config.yaml
head_dim: 64
fused_qkv: true
qk_norm: false
parallel_block: false
moe: "soft"
expert_mlp_ratio: 0.5
final_lr_fraction: 0
Rows from block 3 of a small CTC image transcriber, named by matrix and row number. Rows with one number within an expert belong to one neuron, the router's apart. Each number is 200 + 40 x the weight over its row's rms, rounded and kept within 0 to 999. All counts start at 0.
Before each expert's rows are labels from the 100 images, of 14976, where the router gives the expert most weight on average: "responds to" is what is common among them; "colour at peak" is the nearest of a few named colours to the mean colour under the peak. Only what is clearly more common there than usual is listed. The data: numbers of one to four digits printed on busy colour backdrops.
# router: slot weights (model.blocks.3.mlp.router.weight, 16x96, trained with AdamW), inputs 0-95
# up: expert up (model.blocks.3.mlp.up, 8x48x96), inputs 0-95
# down: expert down (model.blocks.3.mlp.down, 8x96x48, transposed), outputs 0-95

# expert 4
responds to: on a plate
colour at peak: grey
router.8,256,212,161,161,262,184,264,159,226,169,193,149,179,203,192,212,220,160,166,128,222,213,255,216,117,194,196,139,206,156,211,186,156,227,303,142,158,202,178,262,171,226,208,179,234,169,215,276,191,195,248,158,215,147,227,274,179,220,244,279,259,243,212,171,201,226,276,160,168,180,262,217,239,181,232,159,210,193,212,246,165,208,248,195,197,247,175,199,246,110,207,149,166,204,230,138
router.9,205,240,166,212,241,237,178,187,192,212,215,190,203,152,231,273,165,240,224,152,241,126,202,295,222,150,220,281,179,203,154,194,169,121,110,140,164,234,204,217,170,141,212,163,173,207,231,189,155,237,232,145,140,200,235,184,162,242,203,118,223,312,186,162,199,204,247,148,154,220,219,268,227,236,185,210,159,183,169,228,171,248,197,207,190,209,133,218,225,220,152,155,162,251,217,209
up.0,187,222,182,210,162,161,117,183,125,192,218,185,191,105,168,228,224,163,178,219,227,209,143,205,124,305,239,192,188,204,190,196,153,209,210,184,274,179,208,206,176,163,225,241,259,200,196,159,236,213,201,243,176,232,217,181,221,135,187,206,183,336,179,268,182,193,235,293,217,234,199,238,189,235,267,239,239,180,236,206,175,119,259,225,188,199,161,217,181,205,191,220,199,128,262,196
down.0,230,232,192,197,244,169,233,222,279,190,241,220,208,265,175,188,96,209,146,203,196,190,224,170,191,126,148,197,157,194,266,246,226,182,207,191,129,202,236,218,229,230,184,201,141,211,248,202,204,211,228,244,237,201,203,263,232,141,200,175,208,75,216,231,252,195,245,123,179,202,212,235,216,201,138,222,197,137,173,201,178,137,176,209,282,276,178,202,197,212,242,250,153,212,106,219
up.1,179,102,189,236,168,245,214,205,138,215,238,215,163,239,182,189,251,213,226,275,181,204,158,213,242,236,240,221,156,195,214,191,239,200,171,208,313,215,267,235,281,280,217,120,171,242,162,169,203,221,225,163,172,206,195,207,138,164,259,133,174,220,155,225,180,209,221,285,212,233,185,197,237,196,197,211,196,100,260,187,246,198,129,169,185,211,235,202,164,194,183,229,215,271,210,255
down.1,214,281,186,182,203,164,225,211,287,203,133,210,204,196,211,201,172,239,148,170,200,245,236,235,198,203,139,207,204,210,174,205,177,261,245,69,111,233,182,195,122,147,155,156,212,188,220,200,201,213,153,245,220,193,214,197,139,181,175,220,200,207,186,198,234,205,142,250,182,223,232,197,195,202,137,161,199,189,174,198,98,279,316,201,193,199,122,175,191,202,207,126,160,203,167,206
up.2,183,186,212,204,227,120,126,167,235,182,189,296,229,301,247,218,211,258,265,241,142,200,298,228,239,183,209,205,159,193,241,182,244,202,159,224,179,200,177,90,178,225,235,235,157,212,256,201,165,235,216,199,197,141,212,190,222,223,162,213,201,169,257,125,240,246,207,229,191,158,203,175,182,228,199,193,215,206,204,215,255,146,217,236,216,168,247,237,169,246,169,265,233,262,118,192
down.2,188,172,190,211,144,280,242,216,223,208,184,200,208,114,239,195,209,172,139,116,213,208,147,206,190,179,194,209,176,211,133,183,187,233,257,243,212,197,288,244,245,191,198,234,248,230,162,198,204,143,226,181,207,209,170,134,268,286,217,189,206,291,155,163,127,217,133,210,176,231,142,178,201,191,253,73,205,168,226,203,151,193,162,194,198,201,219,184,256,196,221,196,227,142,261,187

# expert 3
responds to: length: one
colour at peak: white
router.6,286,159,175,224,204,220,160,244,197,155,189,244,243,197,248,194,198,167,201,172,271,175,171,235,134,149,212,274,160,213,276,149,263,112,152,290,164,191,221,235,222,244,179,174,192,191,210,175,144,194,172,214,198,233,220,227,147,248,211,192,240,213,232,229,169,204,214,162,197,215,249,247,253,245,118,167,166,273,219,199,248,196,178,238,248,249,162,132,178,177,204,248,130,244,228,232
router.7,197,237,199,193,221,295,179,146,254,203,160,186,139,133,195,183,207,161,163,162,172,152,233,241,184,238,279,180,263,215,164,217,167,215,242,167,135,211,214,223,120,149,209,239,176,233,153,212,179,137,208,164,231,182,261,178,139,165,186,276,210,268,117,236,230,225,265,274,168,155,150,160,140,197,194,198,258,190,225,207,191,215,204,200,170,182,216,199,213,116,207,131,218,215,219,152
up.0,229,269,198,200,211,234,231,205,272,178,198,148,225,175,190,199,179,207,129,257,199,163,221,192,269,123,160,222,231,192,138,225,218,213,191,179,325,184,234,227,160,252,188,214,220,235,186,240,229,208,167,204,187,245,199,215,268,280,211,163,137,125,151,233,199,207,288,233,268,139,227,240,175,166,182,260,196,151,174,147,257,165,184,198,127,174,216,180,193,137,201,221,183,202,147,189
down.0,233,189,123,214,174,201,149,240,173,173,209,222,181,214,204,186,99,208,221,185,262,260,163,207,191,245,236,189,221,198,292,181,151,174,226,131,132,193,170,194,229,135,222,208,178,180,176,199,199,150,251,170,215,192,214,229,293,280,192,242,184,244,228,271,258,175,220,158,131,226,138,272,167,216,211,231,196,213,236,162,177,180,253,196,299,194,243,212,274,201,207,211,241,234,253,200
up.1,241,198,193,185,128,128,179,168,149,201,279,230,192,247,222,232,173,265,108,135,257,204,226,174,188,201,231,231,143,222,155,241,179,184,189,181,210,202,205,224,232,141,157,273,184,280,164,182,204,228,173,201,174,190,145,200,219,181,202,170,158,178,284,175,158,227,191,136,263,217,245,205,215,199,153,229,103,161,199,139,214,183,179,186,130,201,223,179,291,238,202,214,252,137,217,233
down.1,182,172,190,205,225,275,154,151,332,213,159,168,208,142,215,185,196,164,188,226,162,189,184,233,232,208,171,205,194,170,153,159,198,218,201,146,242,203,216,112,104,212,285,269,180,184,289,196,201,149,282,179,163,212,204,220,213,174,185,225,220,230,174,154,220,197,222,250,105,207,159,186,188,212,204,193,196,243,250,177,233,228,186,185,291,218,249,162,114,207,196,177,187,214,176,158
up.2,206,204,236,211,175,99,156,182,207,177,285,198,174,201,238,212,161,251,189,145,183,239,231,238,206,184,190,212,189,196,213,170,209,199,201,98,227,213,187,233,264,144,190,192,225,214,131,190,217,211,258,252,218,204,185,207,190,238,250,166,212,118,268,250,242,146,168,42,250,191,168,156,205,177,162,248,181,181,210,197,268,213,199,180,167,167,226,201,200,221,195,226,189,90,183,168
down.2,127,67,202,179,195,283,176,212,322,206,161,221,186,234,152,200,214,178,206,224,226,152,219,174,207,219,230,194,205,214,153,213,221,203,171,216,214,227,167,149,178,248,197,205,164,196,281,198,204,154,127,144,196,200,211,181,184,195,195,228,185,244,160,258,182,204,246,317,111,155,196,190,183,229,172,140,201,208,222,152,172,182,153,204,250,208,182,223,198,174,197,219,215,313,231,200

# expert 5
responds to: on a plate; the digit 0; white ink
colour at peak: grey
router.10,171,211,228,191,152,163,209,259,154,237,165,190,173,191,194,131,178,191,215,130,177,193,133,207,233,224,241,147,272,213,198,241,167,230,207,170,207,207,263,223,161,142,172,172,230,139,232,264,196,229,232,205,165,206,255,239,164,218,207,143,165,284,139,210,232,173,183,231,223,191,296,178,167,254,267,228,222,211,186,226,167,140,246,198,168,251,108,181,155,116,231,167,209,217,275,233
router.11,193,205,194,118,161,274,174,251,178,172,167,183,219,186,199,226,167,114,159,145,203,182,164,151,246,190,289,189,261,143,192,250,184,203,210,233,211,188,179,237,186,153,178,141,270,198,269,241,214,160,198,165,146,168,176,253,262,296,217,173,181,150,185,249,217,216,170,221,230,134,206,221,229,196,231,150,180,147,232,247,151,120,149,175,148,171,202,195,162,221,198,253,163,180,261,222
up.0,177,175,234,184,212,297,187,190,261,193,175,184,181,167,198,208,186,193,213,201,186,169,186,177,167,147,188,183,175,199,215,217,200,213,194,227,236,197,210,231,245,205,196,158,219,220,98,218,188,164,125,190,185,192,167,294,210,445,234,217,205,173,167,200,210,206,159,175,211,212,142,200,203,179,185,229,191,188,218,168,182,170,224,160,212,226,198,173,243,168,210,151,132,252,221,227
down.0,231,214,114,207,223,153,172,186,140,212,222,193,207,236,198,223,174,197,175,186,190,236,216,209,247,206,152,206,208,193,178,175,199,192,190,152,192,172,187,179,111,221,208,107,152,198,283,200,202,151,196,174,228,224,221,153,209,446,205,196,205,262,215,223,231,196,240,237,210,185,214,175,186,232,231,204,191,161,191,167,171,194,223,236,163,198,222,179,168,168,206,260,218,176,164,175
up.1,167,263,222,119,192,215,242,201,237,165,272,253,187,258,147,193,199,178,187,162,207,215,220,180,225,251,87,180,162,194,137,202,126,162,172,161,159,195,147,188,186,249,186,190,196,192,145,226,221,197,161,198,161,234,125,213,270,165,203,223,213,140,183,128,202,221,273,222,184,181,187,204,207,181,168,199,184,195,204,276,244,223,205,161,253,197,245,268,168,215,228,166,133,298,142,158
down.1,171,201,165,213,235,262,127,162,186,177,158,151,227,137,206,173,221,206,260,186,225,125,221,216,170,168,276,204,245,209,268,178,244,209,222,181,258,201,206,122,196,190,243,161,233,227,253,207,198,216,213,160,235,167,181,191,248,192,191,203,243,311,153,118,136,215,229,167,158,184,183,231,150,226,228,221,211,142,244,222,188,266,209,192,226,207,271,141,257,205,224,196,218,118,183,284
up.2,165,269,150,171,200,145,271,207,163,173,232,184,151,235,185,152,220,179,201,278,169,208,233,198,205,175,242,178,239,161,153,250,203,234,225,203,251,195,182,178,165,169,164,236,193,187,181,219,158,174,100,219,182,213,168,177,239,174,220,196,191,174,229,205,195,143,166,246,281,206,96,227,216,208,186,146,256,212,165,211,160,204,199,185,213,186,188,226,234,202,190,244,145,277,30,183
down.2,250,178,283,171,196,286,85,222,255,225,180,263,214,141,124,209,258,196,274,114,233,150,184,164,189,220,164,204,180,208,240,179,182,227,205,232,162,202,223,150,253,247,193,237,167,227,224,199,204,194,192,209,202,208,193,234,296,200,229,184,258,247,121,227,197,207,202,204,130,169,221,220,141,209,192,155,199,215,211,207,211,250,249,225,218,166,174,208,181,156,225,143,209,217,299,244

# expert 2
responds to: on a plate
colour at peak: black
router.4,273,131,183,190,205,193,250,190,262,157,223,239,181,233,206,238,175,248,159,184,199,167,274,314,158,173,242,165,164,159,210,237,198,214,192,151,162,153,234,215,209,273,212,121,111,219,226,194,210,178,202,134,243,206,145,181,173,214,219,238,228,199,202,178,212,215,228,120,195,224,225,208,202,171,209,169,218,192,181,163,182,161,93,265,157,264,223,145,263,268,232,202,148,173,200,204
router.5,263,270,206,216,188,230,212,197,211,183,158,147,226,188,196,188,230,155,159,184,195,191,182,199,255,172,137,164,259,261,149,265,256,250,195,109,145,223,206,183,146,168,166,247,186,147,211,223,240,257,192,198,181,264,215,242,218,191,183,229,142,252,132,249,150,161,255,251,209,149,254,253,204,186,290,219,186,141,224,224,210,151,266,184,185,275,241,189,184,174,169,172,190,244,231,157
up.0,193,314,173,184,239,151,231,225,278,188,266,321,235,180,193,215,310,205,158,171,242,171,249,161,168,265,189,218,177,179,174,254,172,220,214,172,256,171,192,241,206,193,163,228,197,224,203,183,170,198,190,136,215,174,233,242,136,173,182,194,176,202,172,110,172,179,222,185,216,162,242,243,195,242,90,183,174,178,184,195,184,213,232,231,135,145,222,229,163,174,190,199,180,196,246,248
down.0,242,112,166,182,158,269,160,226,107,213,179,141,149,219,176,237,87,255,205,221,210,222,144,227,211,170,221,203,189,232,234,126,141,190,214,251,114,180,185,142,181,231,213,206,202,218,167,203,203,185,239,240,230,163,216,140,191,149,256,242,195,145,171,158,254,194,171,159,137,271,152,206,208,198,295,212,192,226,231,179,225,230,166,191,191,217,139,214,192,173,210,226,233,173,133,197
up.1,212,233,108,205,155,313,219,221,190,219,199,183,206,182,193,196,240,203,203,201,221,210,200,245,193,208,158,206,178,188,162,218,246,200,192,184,188,250,198,229,170,217,212,218,176,146,213,241,241,205,216,207,219,225,186,248,244,196,141,208,181,249,127,232,203,190,112,187,298,232,237,234,190,198,242,229,179,259,194,171,205,148,117,177,125,186,198,193,278,121,243,268,119,299,138,153
down.1,183,199,238,217,236,117,221,233,149,140,188,218,162,235,216,241,183,211,185,175,203,206,192,163,203,183,216,189,239,170,297,174,163,193,192,173,191,184,175,257,219,134,152,175,256,208,161,199,200,180,184,196,150,201,210,197,236,183,227,175,173,238,223,160,222,206,242,162,120,176,199,243,212,231,142,321,208,118,237,153,150,153,302,187,270,227,241,221,136,228,204,172,289,143,248,235
up.2,245,166,233,183,209,214,156,193,194,234,347,177,225,232,244,157,151,282,167,182,228,200,256,229,210,167,177,211,183,224,215,222,207,188,212,140,139,205,202,199,223,166,100,192,254,218,105,203,200,239,224,251,208,187,177,184,121,236,226,176,253,237,177,162,212,212,167,120,187,261,196,194,196,201,187,231,107,158,187,231,207,209,275,198,196,190,156,144,235,190,190,224,253,140,149,187
down.2,228,247,169,202,166,212,222,217,153,155,158,256,212,190,180,217,255,251,187,201,157,216,141,195,221,235,176,193,132,161,159,172,163,203,246,226,266,177,136,208,181,288,232,210,181,217,273,197,204,152,192,235,218,188,192,220,128,233,182,255,201,104,212,157,155,203,234,263,253,134,176,191,197,230,237,339,198,250,224,221,159,236,108,198,218,202,244,242,171,253,210,223,194,226,182,222